Weights of a small class-conditioned image flow-matching model.
Training: muon at rate 0.0025, batches of 256.
Data: trained on drawn small creatures on textured ground, 70.5 epochs.
Rows from block 3 of a small class-conditioned image flow-matching model, named by matrix and row number. Rows with one number belong to one neuron. Each number is 128 + 32 x the weight over its row's rms, rounded and kept within 0 to 255. All counts start at 0.
After each neuron's rows are labels from the 100 images, of 14848 (inputs lightly noised), where the neuron reaches its highest value: "top examples" is what is common among them. Only what is clearly more common there than usual is listed. The data: drawn small creatures on textured ground. In brackets: how many of the 100.
# fc1: MLP up (model.blocks.3.mlp.fc1.weight, 1024x256), inputs 104-155
# fc2: MLP down (model.blocks.3.mlp.fc2.weight, 256x1024, transposed), outputs 104-155

fc1.86 [114 105 105 134 141 118 140 129 141 118 163 124 110 125 138 137 114 133  94 109 135 157 116 107 175 109 120 125 139 148 147  68 149 112 179 131 128 141 130  85 132 127 133 167 147 135 186 109 131 136 136 140]
fc2.86 [152 134  90 128 133 144 127 134 113 123 140 119  84 110  96 175 114 122 159 111 151  91 110 141 143 161 132 149 117  60  94  78 103 125 147 134 144 120 118  99 123 109 126  33 129 154  66  96 129 132 140 120]
top examples: dragonfly (57); jellyfish (26)

fc1.234 [ 81 122 163  62 107 152 110 191 101 149 120 139 157 116 128 109 111 105 155  99 150 131 123 112 106   0 102 135 157 133  94  75 101 102 158 137 132 155  88 107  26 106 183 123 146 176  93 194 161 143 117 161]
fc2.234 [122 102 140  76  92 113 160 171 111 102 156 127 154 136 151 103 113 114  96 140 119 123  96 143 156   0 155  93 131 121  90  37 136 176 115 111  75 139 118  91 160 116 162 170 148 137 179 151 108 126 109 149]
top examples: caterpillar (83)

fc1.333 [147 103 107  81  88 117 147 117  85  85 139 126  78 151 134  97  79 143 175 118 110 209 125 136 125 142 104 120  69 113 144 141 101 136 150 135 153 119 158 106  91 188 160 149  75 149 142 155  72 144 147 122]
fc2.333 [135 149 115  79  55 103 141 111 145 185 153 152  21 109  70 161 134  86 141 125 130  78 139 142 109 117 144  99 155  87 150 163 137 131 163 109 180 124 122 187 127  63 149  99 124 119 124  69 128 107 153 161]
top examples: large (79); caterpillar (77)

fc1.277 [117 112 151 145 122 103 128 148 151  69  94 148  81 115 186 111 110 109 146 121 121  59 147 133 192 169 166 125 164 132  53 165 106  82 114  79 109 165  71  74 125  74 134 157 123 135 141 142 138 126 146 140]
fc2.277 [111 131 119 169  94 110 159 177 142 112 177 138 154  81 103 146  75 189  81 162 135 125 150 138 123 116 156 124 159 127 163 175 127 160 119 152 132 120  62 142 123 146 109 105 135 146 123 177 117 121 102  86]
top examples: small (90); crab (61); dragonfly (27)

fc1.692 [123  64 148 114  99  85 125 116 146 155 104 157 170 106 118 178 119 109  83 172 132  90 135 125 138 142 131 125 107 130 115 145 121 132  43 150 157 155  87 166  96 143 142 123 148 135 156  13 128 156 114 132]
fc2.692 [139  92 163 112 110 140 132 111 132 125 119 125 158 122 104 178 100 140 142 136 160 147 128 116 138 147 143 133 169  99  87 155 131  73 144 120 172 139  95 160 161 144 154  97 118 152  77  41 131 144 102 160]
top examples: caterpillar (54); grey (26)

fc1.370 [126 170  96 153 108 149 106 155 169  96  71 106 153  70 107  74 181 112 121 117 148 135 157 142 138 111 122 175 189 156  57  45 118 117 129 131 106 143 160 150 135 130  92 108 110 156 108 176 140 159 166  65]
fc2.370 [135 142 151 130  78 130 147 126  97 152 140 114 180  97  37  56 208 149 121 154 134 173 175 139 101 130 128 132  44 110 160  74 151  95 131 104 137 155 161 133 161 140 122 128 131 189 212 172 165 109 119  76]
top examples: snake (52); grey (30); caterpillar (28)

fc1.621 [101 105  94 114 141 225 157 137 128 142 139 128 124 112 122 142 137 126 188  67 107 130  84 108 132  81 128 121 117 123 148 208 125 123 140  82 135 171 111 140 107 100 116 145 141 101  89 143 124 127  74 158]
fc2.621 [ 90 120 108  59 140 112 121 128 140 145 158 109  65 179 103 116 155 160  26 110 114 137 134  90 118 100 136 114 137  71 135 244 106 126 111 190  80 135 135 153 128 118 128 115 157 105 189 138  97 185  60 114]
top examples: spider (77); yellow (34)

fc1.666 [ 73 113 143 116 100 144 180 181 162 138 112  86 125 102  85 176 133 131 126 131 122 127 122 137  83 116 143 111 158 164 172 135 156 142 215 113 138 149 111 169 121 124 161  93 144 171  56  83  98 145 113 147]
fc2.666 [ 92 150 153 104 123 117  84 198 176 126  98 123 133 169 134 197 117 184 169  62 137 157  65  90 124 127 138 106 116 123 165  98  83  89 119 144 138 167 102 153 147 144 119 132 120 143 193  30 122 110 144 136]
top examples: spider (62); large (53); beetle (36); colour: white (27)

fc1.755 [162 135 162  83  96 135 110  94 113  82  86  96 141 117 164 173 168 124 123 139 152 124 152 143 121  76 138 155 166 117 136  65  73 193 112  90 144 121 126  95 143  75 179 143 115 155 119  95 143 102 171 113]
fc2.755 [114 115 159 112 101 152 131 106 133  92 107 107 138 142 122 177 155 107 149 155 127 163 132  97 141 108 139 125 161 123  92 100 127  39 132 134 121 147 129 126 101 165 169 127 142 182 130 135 148 133 144 124]
top examples: large (52)

fc1.264 [163  60 149 108 119 151 154 120 104 155 123 106 120 133 161  55 102 146 147 118 104 109 147 122 175 129 108 133 132 120 121 176  76 131 139 135 122 115 142 110 107 141  65  97 106 152 140 191 127 126  25 119]
fc2.264 [113  46 138 124 118  95 127 127 112 170  43 100 107 168 154 122 142 127 160 126 116 166  82  79  97 133  59  97 161 130 109 157 117 129 137  90 150  92 175 129 121 160  88 156 147 131 100 208 130  80 115 129]
top examples: small (79); spider (57); crab (37); colour: black (32)

fc1.96 [ 96 132  75 139  97 131 112 102 143  79 122 111 121 106 134  87 126 147 149  80 136 164 112 135  99  94  70 115 215 158  63 130 130 125 101 125 128 118 108  78 224  50  68 106  78 163 114 115 132 100  82  96]
fc2.96 [122 127  71  91  92 112 117 132 128  85 154 137 134 196 136 152 127 148 179 136  78 112 106  96  99 122  74 112  69 136  86 129 137 128  88  94 170 114  76  57  46 178  64  80 136 152 140 114 125  83  61 153]
top examples: jellyfish (94)

fc1.637 [126 130 127 167 152  97 115 118 135 108 208 140 109 142 128  84 116 135 150 119  76 183 131 183 148 104 107 152 128 168 129 104 144 130  89  65 146 137 136 162 143 131  67 121 149 134 124 169 110 133  95  79]
fc2.637 [ 91  96 153 114 142 114 120 165  62 143 135 109 144 124  75 137 137 117 113 111  95  80  81 131 106 125 117 154  97 135  65 159 140  81 114 127 114 135 101 139 128 162 148 160 132  90 120 132 149 129 108 136]
top examples: snake (79)

fc1.39 [106 110 140 125  97 135 122 140 118 214  88 118 145 146 159 131 122 150 159 132 133 110 136 152 133 186  85  68 107 118 118  86  84 106 127 114 108 124 118 130 129 167 164 138 159  44 137 206  91 113 200 158]
fc2.39 [117 142 181 143 111 148 141 161 130 118 126 119 115 137 121 134 139 135 115 145 130 161 159 117 123 160  35 126 158 141  86 185 128 130 124 134 148  95 180  73 166  93 134 106 109  69 119 167 120 121 171  79]
top examples: snail (47)

fc1.5 [148 141 145  84 112 159 163  60  96  79 129 135 116 146 195 120 166 137  86 136  95 149 126 145 122 105 100 131 137 154  77  27 156 239  94 102 127 167 169 107 183 118 111 109 106  99 125  38  52 110 149 121]
fc2.5 [116 134 123  98 197 117 124 109 124  52 120 151 135 118  83 138 201 152 139 181 140 173 134  99 126 126 114  86 133 160  86  41 112  99 126 138 163 130  94 123 115 139  94  95 153  66 144 126 176 192 148 144]
top examples: snail (62); blue (34)

fc1.193 [133  93 128  86 121 117 112 150 125 180 185 154  84 115 134 151 100 176  95 137  76 108 111 128 183 174 145 121  80 133 128 148 108 161 130  65 100  68  84 112  83 111 143 142 106 117 139 114 191 123 129 110]
fc2.193 [123 128 105 111 123 112 119  83 157 145 186 112 136 117 143  66 132 134  77 100 129 102 129 130 106 125 135 125 133 150  97  87 143 137 131 167  94  99 101  49 151  67  70 147 109 131 163 131  84  91  85 116]
top examples: small (90); beetle (72)

fc1.668 [123  88  67 135 127 118 120 135 165  99 117 149 113  88 156 128 141 119 157 144 114 186 179 125 192 137 156  94 183 100 142  84  72 128 167  77 104 112 109 127 135  76 120 153 102 136 154  89 118  97 129  78]
fc2.668 [108  87 104 194 118 153 141 101 102 105 109 125 143 150 128 126 162 136  99 168 116  57 137 129 125 135 134 124 116 141 118 138  77 149 123 113 134 120 122 141 102 141 143 108 125 147 139  56 162 119 112 150]
top examples: large (56); beetle (34); white (33)

fc1.363 [144  85  88 120 173 102 120 101  86 128 167  62 110 119 110  78 129 132 125 108  72 114 123 165 105 143 145 152 113  73 111 117 147 108  58 123 156 141 128 151 145 113 110  99  93 149 130 136 106 151 134 108]
fc2.363 [ 72 116 173 115 111  96 125 103 176 141 123 167 127 189  88 198 126 135 135 129 111 199 132 134  80 122 139 115 130 147 142  89 109 165 123 106  66 111 135 128  88 115 144 132 136  87 136 171  80 162 141 177]
top examples: snake (52); teal (30); green (28)

fc1.308 [117 169 173 126 101 102  60 107  96 211 112 133 171 158 146 103 159  90  99  96 120 155 162  82 133  51  64 108 123 144 151 147 126 185 135 104  80 163 124 149 144 145 155 158 107  79 160 133 143 112 134  44]
fc2.308 [122 138 119 194 122 136 118  77 182  60 105 141 101  99 160 169 122 134 112 164 123 149  85 150 142 122 144 149 128 113  79 127 120 104 122 138  92 117 128  95  97 128 178 165 135 117 144 150  94 138 129 240]
top examples: snail (100)

fc1.583 [106 133  92 220  89 105  79 140 153 183 119 152 154 184 139  97 113  81 119 140 143 138 127 122 156 108  54 106 133 156 106 168 158 168  77 141 136 167 128 190 180 144 115 133 125  94 139 141 141  87 176 148]
fc2.583 [116  82  91 136 104 137 140 160 159  87 122 131 116  96 100 189  95 135  41 119 130 123  30 136 130 144 149 207 129 148 148 156 121 104 141 142 105 127 142 177  88 166 141 113 123  85 155 146 113 161 122 180]
top examples: snail (100); orange (25)

fc1.500 [129 133 125 125 120  74 131 114  82 180 128 177 147 170 158 133 137 115 134  96 143 131 185 115  96 126 203  85 117  96 179 113 112 145 140  93 115 130  70 167 138 140  84 161 110 168 178 108 112 141 150  95]
fc2.500 [ 93 147  62 217 127 123 124 146 136 122 108 122  86 129 116 109 109  88  87 112 111 149 152 105 128 154 234  93  91 163 159 118 127 125 118  94 136 140  90 148 114 156  83 144 103 147 111 136 122  66 143 185]
top examples: large (63); fish (42); jellyfish (27)

fc1.4 [ 85 162 150 115  85 169 137 137 128 133 120 152 163 181 141 172 155  88  56 123 143 110 151  84 136 127 115 163  96 120 133 188 178  96 151 166 124 124 170 121 158  20 126 171 130 120 137 126 153 111 124 234]
fc2.4 [145 107 143 100 159 111 121 194 121 124 142 119 117 131 156  96  82  31 132 128 124 164 117 133 127 160 153 142 124 152  97  39 121 130 124 185 181 131 119 113 169  56  96 161 112 135 125 235 161 131 161  78]
top examples: striped (99); butterfly (25)

fc1.106 [149 133 140 140 160  95  92 123  68  98 115 152  97 171 184 169  85 130 181 165 132 159 134 128 129  72 161 130 138  97 149 131 110  64  96 118 156  76 143 124 193 118 136 146  80 125 166 103 102  81 107 130]
fc2.106 [102 116 172 152 147 143 153 102  88  60 133 151 140  76 122  94 122  14  58  74 118  90 130 157 133 120 157 189 134 142 126 156 119 145 127 133  64  99 169 116  57 129 124 125 103 159  87 162 152 119  69 127]
top examples: snake (46); dragonfly (31)

fc1.217 [151 167 132  82 168 146 129  80 112 188 142 145 104 174 106  94 128 139 181 166 117 172 157 124  90 111 125  87 187 127 119 101 134 156 134 172  99 131 164 127 126 106 110 133 131  66  78  87 100 135 170 135]
fc2.217 [122 135  87 135 132 121 120 134  60 136 145 131 195 155 189  61 159 120 183 145 132 185 171 140 140 180 137  84 169 137 134  86  99  64 135 122 153 138 201 134 158  54 122 139 134 107 118 170  72 141 100 216]
top examples: caterpillar (100)

fc1.43 [141 183 144 122  93 141 118 140 135 100  57 116 170 113 139 106  69 104 145 136 147 106 123 148 132  80 117 115 123 176 103  95 128 115  81 202  71 156 162 145  18 151 156 128 133 107 160 131 131 137 117 114]
fc2.43 [153 211 124  99 142 147 118  98 155 100 140 111 144 104 131 131 167 141 122 109  84 114 127  88 164  44 175 143 188 128  44 131 113 132 127 151 131 133 150 100 217 134 116  75 135 151 157  74 204 142 195  82]
top examples: caterpillar (59); dragonfly (26)

fc1.655 [179 144  79 135 107 135  90 128  96 189 226 127 133 140 129 179 113 103  83 151 134 162  78 106 128 121 105 126 104 145 184 116 203  86 167 112 122 134 158 140 150 108 120 187  83 193 152  73 110 142 139 126]
fc2.655 [129 176  81  87 127 132 137 117 112 228 122 153 132 130 149 137  57 157 131 122 128 132 125 117 146 132 129  81 153 128 138 155 113 132 116 149 133 131 151 143  97 142  99 100 136 227  73  76 114 112 141  93]
top examples: spider (96); large (56)

fc1.671 [127 179 141 170 106  80 165 109 129 112 161 128 153  94 143  89 148 117 138 126  94 145 138 181 122 178  90 177 132  97 154 128 145 161  76 125 114 134 153  92 120 141  74 151 147 158 123  96 119 122 113 146]
fc2.671 [136 155  70 148  80 159 132 160  80 113 139 120 125  99 135 174 183 168 122 140 149 110  49 145 108  94 120 130 103 119 152 119 132 164 124 140 105 138  88 126  88 156 144 134 138 129 125 160 188 191 173 144]
top examples: beetle (100); orange (25)

fc1.435 [152 128 144 146 141  98 106 237 144 149 172 132 120 129 244 135 110 143 152 133 121 127 104 139 115 162 179  81 154 136  61  90 195 132 126 146 126 141  56 118 130 145 103  94  74 118 152 174 123  83 134 107]
fc2.435 [ 92 130 216 126 165 105 116 174 165 170 119 114  98 126  83  88  82 121 119  98 125  75 110 112 123 147 157 115  67 129  98 125 146 140 111  88 187 120  91 104 136  67 107 191  87  92 106 118 138 102 133 131]
top examples: small (62); turtle (61); snail (27)

fc1.207 [111  67 116  94 113 107 137 159 220 131 117 114 120  82 136  86 127 108 128 161 159 145 108 142 156  49 112 159 130  89  97 111  83 102 120  79 141 123 195 139  84 122 116  71 155 122 219 148 172  61 197  97]
fc2.207 [124 106  97 148 101 156 125 146 134 162  99 102  99 110 136 124 117 103 173 167 141 118 112 132 144 178  72 126 115 203 225 152 128  86 142 136 127 117 142  67  38  87 140 112 133 122 155 138 100  86  68 133]
top examples: spider (68); butterfly (27)

fc1.191 [148 127 142 164 111 159 172 125 150 153 123 130 151 156 147  99 121 154  61 129 164 128 130 158 114  69 174 154 131 122  76 155 135 143 135  86 111  71 207 136 111 111 153 114  92 104 107 154 148 123 109 161]
fc2.191 [120 134 142 135  97 114 118 112 132 159 116  78 189 126 117  84 136 136 131 114 150 194 127 119 122  92 154 101 114 105  94 153 132 148 153 171 125 130 142 128 147 119 132 209 132  62 177 145  91 172 152  72]
top examples: snail (45); dragonfly (42)

fc1.306 [131 103 196 128  74  89  94 125 152 121 142 121 142 133 137 118 129 137 151 140 135 139 190 116 130  96 220 173 164 140  41 132 130 109 115 103 101 149 122 127  45 168 117 145 110 126 124 161 145 124 102 120]
fc2.306 [119  95 156 135  88 135 129 128 148  90 131 118 166  96 119 122 120 120 137 153 116  95 146 109 112 158 211 132  71 145  47 124  92  95 121 150 142 159 133 112 140 107  72 151 149 115 136 116  79 153 136  92]
top examples: striped (36)

fc1.567 [119 143 136 170 118 125 136 106 159 130  94 146  98  87 158  74 186 170 174 100 158  85 182 127 173 156 138 124 141 129 100  15 150 135  85 126  84 150 100 169 150 104 175 173 146 133 132 163 145  81  93 100]
fc2.567 [132 111  63 194 128 149 129 108 125  99 160 133 142 100  75 190 104 159 157 136 145 218 204 116 124  70 155 171 155 155 153 132 148  74 116  78 137 122 130 205 125 131 141  82 132 162 145  82 158 148 150 112]
top examples: small (94); jellyfish (92)

fc1.128 [140 103  95 145 152 140 138  90 114 148 119 158 145 105 125 170 131 108 114 100 209 131 117 122 120  72  84 110 105 113 122 173 111 179 125 136 127 107 130 121 113 129  88 102 104 140 124 138 131 101 100  87]
fc2.128 [120  97 122 132 136 119 125  62 138 136 132 171 122 134 127 132 171 132 136 120 113 140 126 151 102 127 111 142 133 113  82 156 139  62 124  82 128 107 136 148 153  62 138 150 132 121 127  99  52  98 103 177]
top examples: snail (48); dragonfly (32)

fc1.619 [131 137 114 140 162 104 166 158  89 120 146 133 151 176 172 105 115 142 106 107 140 127 126 176 121 157 183 101 125 104 111 142 169  83 123 141 163 119  75  79  38 163 115 134 107 108 141 107 119 137 145  88]
fc2.619 [115 100 160 178 130 163 130 130 160 109 101 107 144 127 132  94 109 160 197 142 113 131 107 123 158 116  42  97 146  85 185 130 122  60 115  70 117 140 107 117  51  50 157 119 118 113 156 145 109 127  98 132]
top examples: spider (85)

fc1.116 [175  64 126 190  70 163 189 129 131  61 119 142 164 124 168  84  42 125  84 140 136 122 129 111 139  95 213 139  67 121 155 123  80 121 218 150 114 143 122 125 120  80  78 191 183 113  70 161 133 152 140 153]
fc2.116 [142  88 132 206  79 164 124 114 103  62  96 153 141 182 118 106  34 120 154 160 126  82 123 144  91 107 231 138 225 115 147 117 116  93 134  85 178 112 127 123 144 153  86 102 125 127 199 161 141 170 135 117]
top examples: caterpillar (46); snake (26)

fc1.186 [115  87 139 155 163 103  95 111 157 171 147 109  98 143 146  95  87 147  96 143 155 149 163 146 131 150  53 161  94 156 116 103 132 134 103 103 139 150 127 141 167  96 123 175 101 143 139 194 147 124  76 182]
fc2.186 [131  94 181 117 172 129 132 108 152 140 101 126 119 141 162  94 133 108  85 145 147 142  84 140 151 162  76 156 180 150 136 151 118 124 116 116 117  95 135 175 134 158 125 107 113 102  90 142 116 183  77 103]
top examples: snake (94)

fc1.143 [132 126 149 102 144 141 157 157  89  41 149  82 167 139 148  53 145 144 119 107 146  70 119  94  99 138 117 149 163 162 149 151 118 149 130  90 181 116  46 124 159  74  49 133 111 156 137 126 129  83 125 136]
fc2.143 [120  87 183 108 164 140 163 135 155 108 104 117 102 166 140  89 142  88 166  96 141 190 132 130 121 165 137 117 124 166 136 151 126 157 139 161  90  98 129 106 112 154  71 163 149 158 107  93  91 139 114 210]
top examples: snake (47); dragonfly (34)

fc1.240 [106 117 137 111  79  91 118 149 154 113 113 101 122 141 156  60 144 130 141  92 111 120  91 165 116  82 138  85 169 157 147  61 129 180 122 130 114 158 101 120 138 119 179  70 131 215 146 177 192 129 103 128]
fc2.240 [109 125  90 152 125 147 145 140  79 127 135 136 176 126 128  95 131 120 131 121 136  60 146 126 130 150 121 195 194 116 146 128 158 153 132  46 132 139 135 138  78 127 125 112 150 113 164  95 143 159 145 129]
top examples: spider (88)

fc1.173 [105 199 119 111 167 157 144 187 137 153 107 122 108 133  80 139 110 126 154 139 137 122 115 147 151 150 161  98 203 136  96 104  70 129 135 144 131 154 143 175  74 195 116 131 182 148 119 159  71 122 144 119]
fc2.173 [156 177 174 119 167 154 132 201 117 113 131 112  99 116 198  44 113 137  96 130 156 115 141 114 134 153 127 135  69 187  84  74 138 109 128 110 107 119 150 133 177  85  74 134 131 153 124 178 177 105 101 130]
top examples: striped (54); jellyfish (32); crab (29)

fc1.320 [164  96 185  88 162 133  92 158 127  80 123 124 146 158 167  85 104 123  94 127 154  85 128  93 140 104 101 168 174 138 143 119 112 113 146 180 104  99 112 119 219 109 115 119  71 145  87 163  84 150  40 150]
fc2.320 [108 100 193  70 143 118 157 190  71 126 113 132 120 133 136 131 113 142 107 127 149 135 140  80 133 109  86  71  69 134 189 120 110 153 128  91 169 133 102  96  11  67 118 124 130 113 160 133 184 144  43 113]
top examples: caterpillar (42)

fc1.395 [130 146 149 148 135 187 166 115 150 107 116 151 139 135  70 172 148 164 119 151 122 118 103 116 126 135 170 123 164 138 132  83 161 126 122 124  83 111 121 123 103 104 146 110 177 102 149 172 143 122 110 151]
fc2.395 [123 119 106 107  86 126 119 112  73 118  90 137 140 158 166  79  97 132 166 108 130 170  62 133 130 117 141 112 237 105 103 121 104 141 123 190 134 153  78 130 125 136  92 100 130 161  99 141 153  76  99 124]
top examples: small (68); plain (54); green (39); creature: snake (36)

fc1.124 [123 117 143 163  78 105 115  87 133 119  83 145 126 122 118 107 124  61 113  86 148 109 112 121  90 141  96 133  90 115 143 151 168 145 140  96  94 155 108 115 173  65 132 159 141 148 137 101  88 117 114 146]
fc2.124 [112 105 128 144 187 144 121 162 107 113 137 133  97 124 154 182 161 107 158 129 107 113 164 104 134  98 164  54  97 178 126 106 113 100 142 199 160 149 129 136 152  99  69 124 156 136 107 163 102 140 144 105]
top examples: jellyfish (30); white (28)

fc1.146 [114 110 135 177  74 142 118 126 106 174 186 112 176 109 134 104 105 129  73 130 114 150 129 151 126  84 154 137 106 133  38 172 119 115 154  79 126 161 195 128 163 135 156 145 125 138 179 163 116  96 170 133]
fc2.146 [113 107 178 199 120 114 135 127 148 147 132 116 129 147 149 104 155 105 156 142 132 121 150 104 129  97 158 122 142 114  74 189 123 142 149 153  93 149 162 143 113 117 156  86 136 111  82 149 107  86 131 138]
top examples: snail (71)

fc1.187 [110  93 102 144 125  92 126 136 190 121  99 112  74  63  97 109 131 144 189 116 108 149 142 156 167 118 171 177 146 117 158  74  84 115 159 122 129 133 184 106 110 148 127 128  92 113 147 118 171  84  88  89]
fc2.187 [133 137 130 182  90 104 141 132 170  63 126 146 114 112 191 108 151 189 132 111 149 110 133 114 133 204 148 146 159 127 145 143 126 144 122 176 131 120 130 151 130 116 152  96 133 157 113 113 123 180 132 111]
top examples: large (76); marbled (48); butterfly (26)

fc1.479 [164 119  59 111 158 127  84 107 118 161 134 142 123  72 101 162 153  40 105 136 140 138 189  97 138 151 141  35 141 135 152 148  90 138 179 163 187 119 159 140 143 117 116 128 142 125 134 103 104 107 173 173]
fc2.479 [142  82 189 116  98 168 174 121  28 140 150 136  95  97 120 188 152 108 115 130 140  98 127 167 121 151 129 155 143 166 126 134 152 122 144 154 191 108 169  91  99 155  79 161 138 151 103 162  87  84 117  77]
top examples: jellyfish (31); spider (27)

fc1.544 [132 157 136 125 160 105 201 107 126  90 161 152 192 117 133 113 107 178 117 125 158 141 115 126 138 130 126  66 116 134 120  92 146 125 117 128 116 149  57 142 136 177 123 136 186 101 138  80 110 139 101  71]
fc2.544 [158 152 150 124 200  87 119 122  45 107 139 162 120 154 102 207 118 187 135 123 130 100 151 111 129 144 101 106 141  96 124 129 143 117 134 130 138  86 164 132 101 149 202 151  89 104 211 131  98 145 140 129]
top examples: dragonfly (72)

fc1.589 [104  82 145  86 125 118 126 143 128 134 109 141 115  82  92 126 127 152 132 135 130 142 132 121 158  46 156  91 176  92 165 171 117 149  62 127 109 170 118 106  88 118 110 166 132  91  53 126 121  97 171 139]
fc2.589 [145 198 129 116 105 135 145 174 139 183  95 140  98 101 134 130  69 135 155 142 134 129 119 134 106 198 103 118 140 138 140  93 116 173 137  84 137 128 136  92 186  73 137  98 124 106  77 162 141  67 178  73]
top examples: caterpillar (100)

fc1.79 [141 117 123  98 127 112  99 129  83  55  95 107 109 125 127 123  73  87 145 123 158 173 152 121 102  25 148 110 122 141 148  68 122 144 193 138 195 148  71 112 172  99 134 113  80 141  95 208 109 137 159 154]
fc2.79 [133 129 186  98 146 171 144 130 121  88 152 161  78 103 169 110  76 118  97 164 132  57 175 165 177  73  95  77 124 103 186 125 109 136 137  75 109  60  60  89  88 143 119 153  93 161 140 177 120 106 130 117]
top examples: spider (37); beetle (33); dragonfly (28)

fc1.498 [120 128 118 103 133  84 130 121 115 120 112 184 122 136 105  60 125 163 106 109 131 129 126 189  97 137 143 135 120 211 157 100  98 103 130 131  52 121 127 122 164 139 137  92  74 136 116 122 165  95 172 139]
fc2.498 [112 123 157 107 146 128 137 206 127 170 148 144 111 119  77  71 139 193 130 133 106  65 144 141 151  93 153 154 125 158  79  95  74 112 115 143 182 130  93 125 112 166  64 154 157 114  61 122  84 130 168 154]
top examples: striped (83); large (71)

fc1.632 [122 112 160 140 130  93  86 101  97  80  96 133 134 132 161 107 144 114  86 126 131 104 130 105  96 145 112  99 146 114 120 109 121  99 134 113 139 113 169 153 141 152 166  80 129 104 144 141 135 144 147 109]
fc2.632 [117 149 142 174 127 135 107 208  89 137 121 134 108 137 158 154  40 115  95 122 137 107 108 116 122 120 115 170 163 125 219 143 136 109 122  48 138 133 134 132  11  97 185 161 149  96 137 142 116  81  74  48]
top examples: crab (100)

fc1.345 [111 150 144 191 125 136 138 114 131  56  94  94 140 147 107 133 109 136  74 131 122 165 107 170 148 145 137 126 177 162 100 137 185  35 155 114 128 146 137  75  81  63 125 121 167 203 133 151 156 141  76 145]
fc2.345 [172 130 129 186  81 111 149 135 210  98  74 123 107 141 178 134 165 145 194 133 152  97  65 135 142 107 151 130  64 153 116 145 136 155 135 127  92 128 125  39 169 178 132 107 102 176 132 119 123 138  68 132]
top examples: small (61); striped (36); crab (31)

fc1.600 [ 99 141 155 165 165  87 149 160 179 133  86  91 148 106  58  70  96 122  97 124 151 149 152 107  78 154 127 143 122 133 129 127  87 126  87 176 160 121 158  91 144 124  91 131  86 125 106 148 141 127 100  84]
fc2.600 [108 180  79 138 132 118 152 136 118 123 124 119 171 149  71 177 101 140 128 135 109 186 198  97 140 117 117 148 117 132  96 152 139  89 122  68 125 120  97 175 120 148 138 161  96 153 134  44 100 125 157 134]
top examples: large (56); crab (26)

fc1.121 [131  98  75 107 150 126 153 185  94 180 137 182 183 165  85 144 111 131 109 129 134 119 135  65 137 134  63 116  84 111 143 157 154  94 103 143 165 143  75 149 142 128 138 154 116 120  76 185 104 145 116 106]
fc2.121 [133 127  86 125 167 114 159 120  91 169 139 120 150  96 144 125 103 144 161 144 107 219 191 133 105 129  83 129 186 119 147 126 129 129 122 124 126 123 101 166 117 158 130 124 121 198 125 169 138 163  71 144]
top examples: crab (96); large (81)

fc1.568 [146 184 107 129 117 102 104  91 106  93 104 139 152 202   7 161 162 119  76 133 149 142 166 151  98 122 167 120  95 103 165 138  73 101 108 139 134 172 107 130 145 139 164 124 128 116 133 142 133 140 193 193]
fc2.568 [143 126 142 129 156 128 122 121 120 122 128 132 206  91 128 180  85 110  98 139 157 146 155 129 124 149 120 126 144 140 160 116 131 166 113  96 138 136 164 132 148 121 154 115 157 111 119  91 109 169  85   6]
top examples: large (73); striped (61); dragonfly (25)

fc1.290 [128 130 139 116 104 135 164 145 165 115 166 111 110 107  77 130 131  46 197 178 140 142 154 124 169 122 163 111  83 118 143 108 124 136 101 123  99 205 115 128 114 134 141 151 170 120 134 130 164 166 177  95]
fc2.290 [160 187 148 179  92 170 121 210 139 208 135 129 123 105 145 108 125 111  95 120 137 110  95  92 129 118 159  94  94 139 145 136 114 136 136 124 119 142  89  67 133  27  83 125 109 110 107 118 124  91 144 145]
top examples: striped (82); large (57)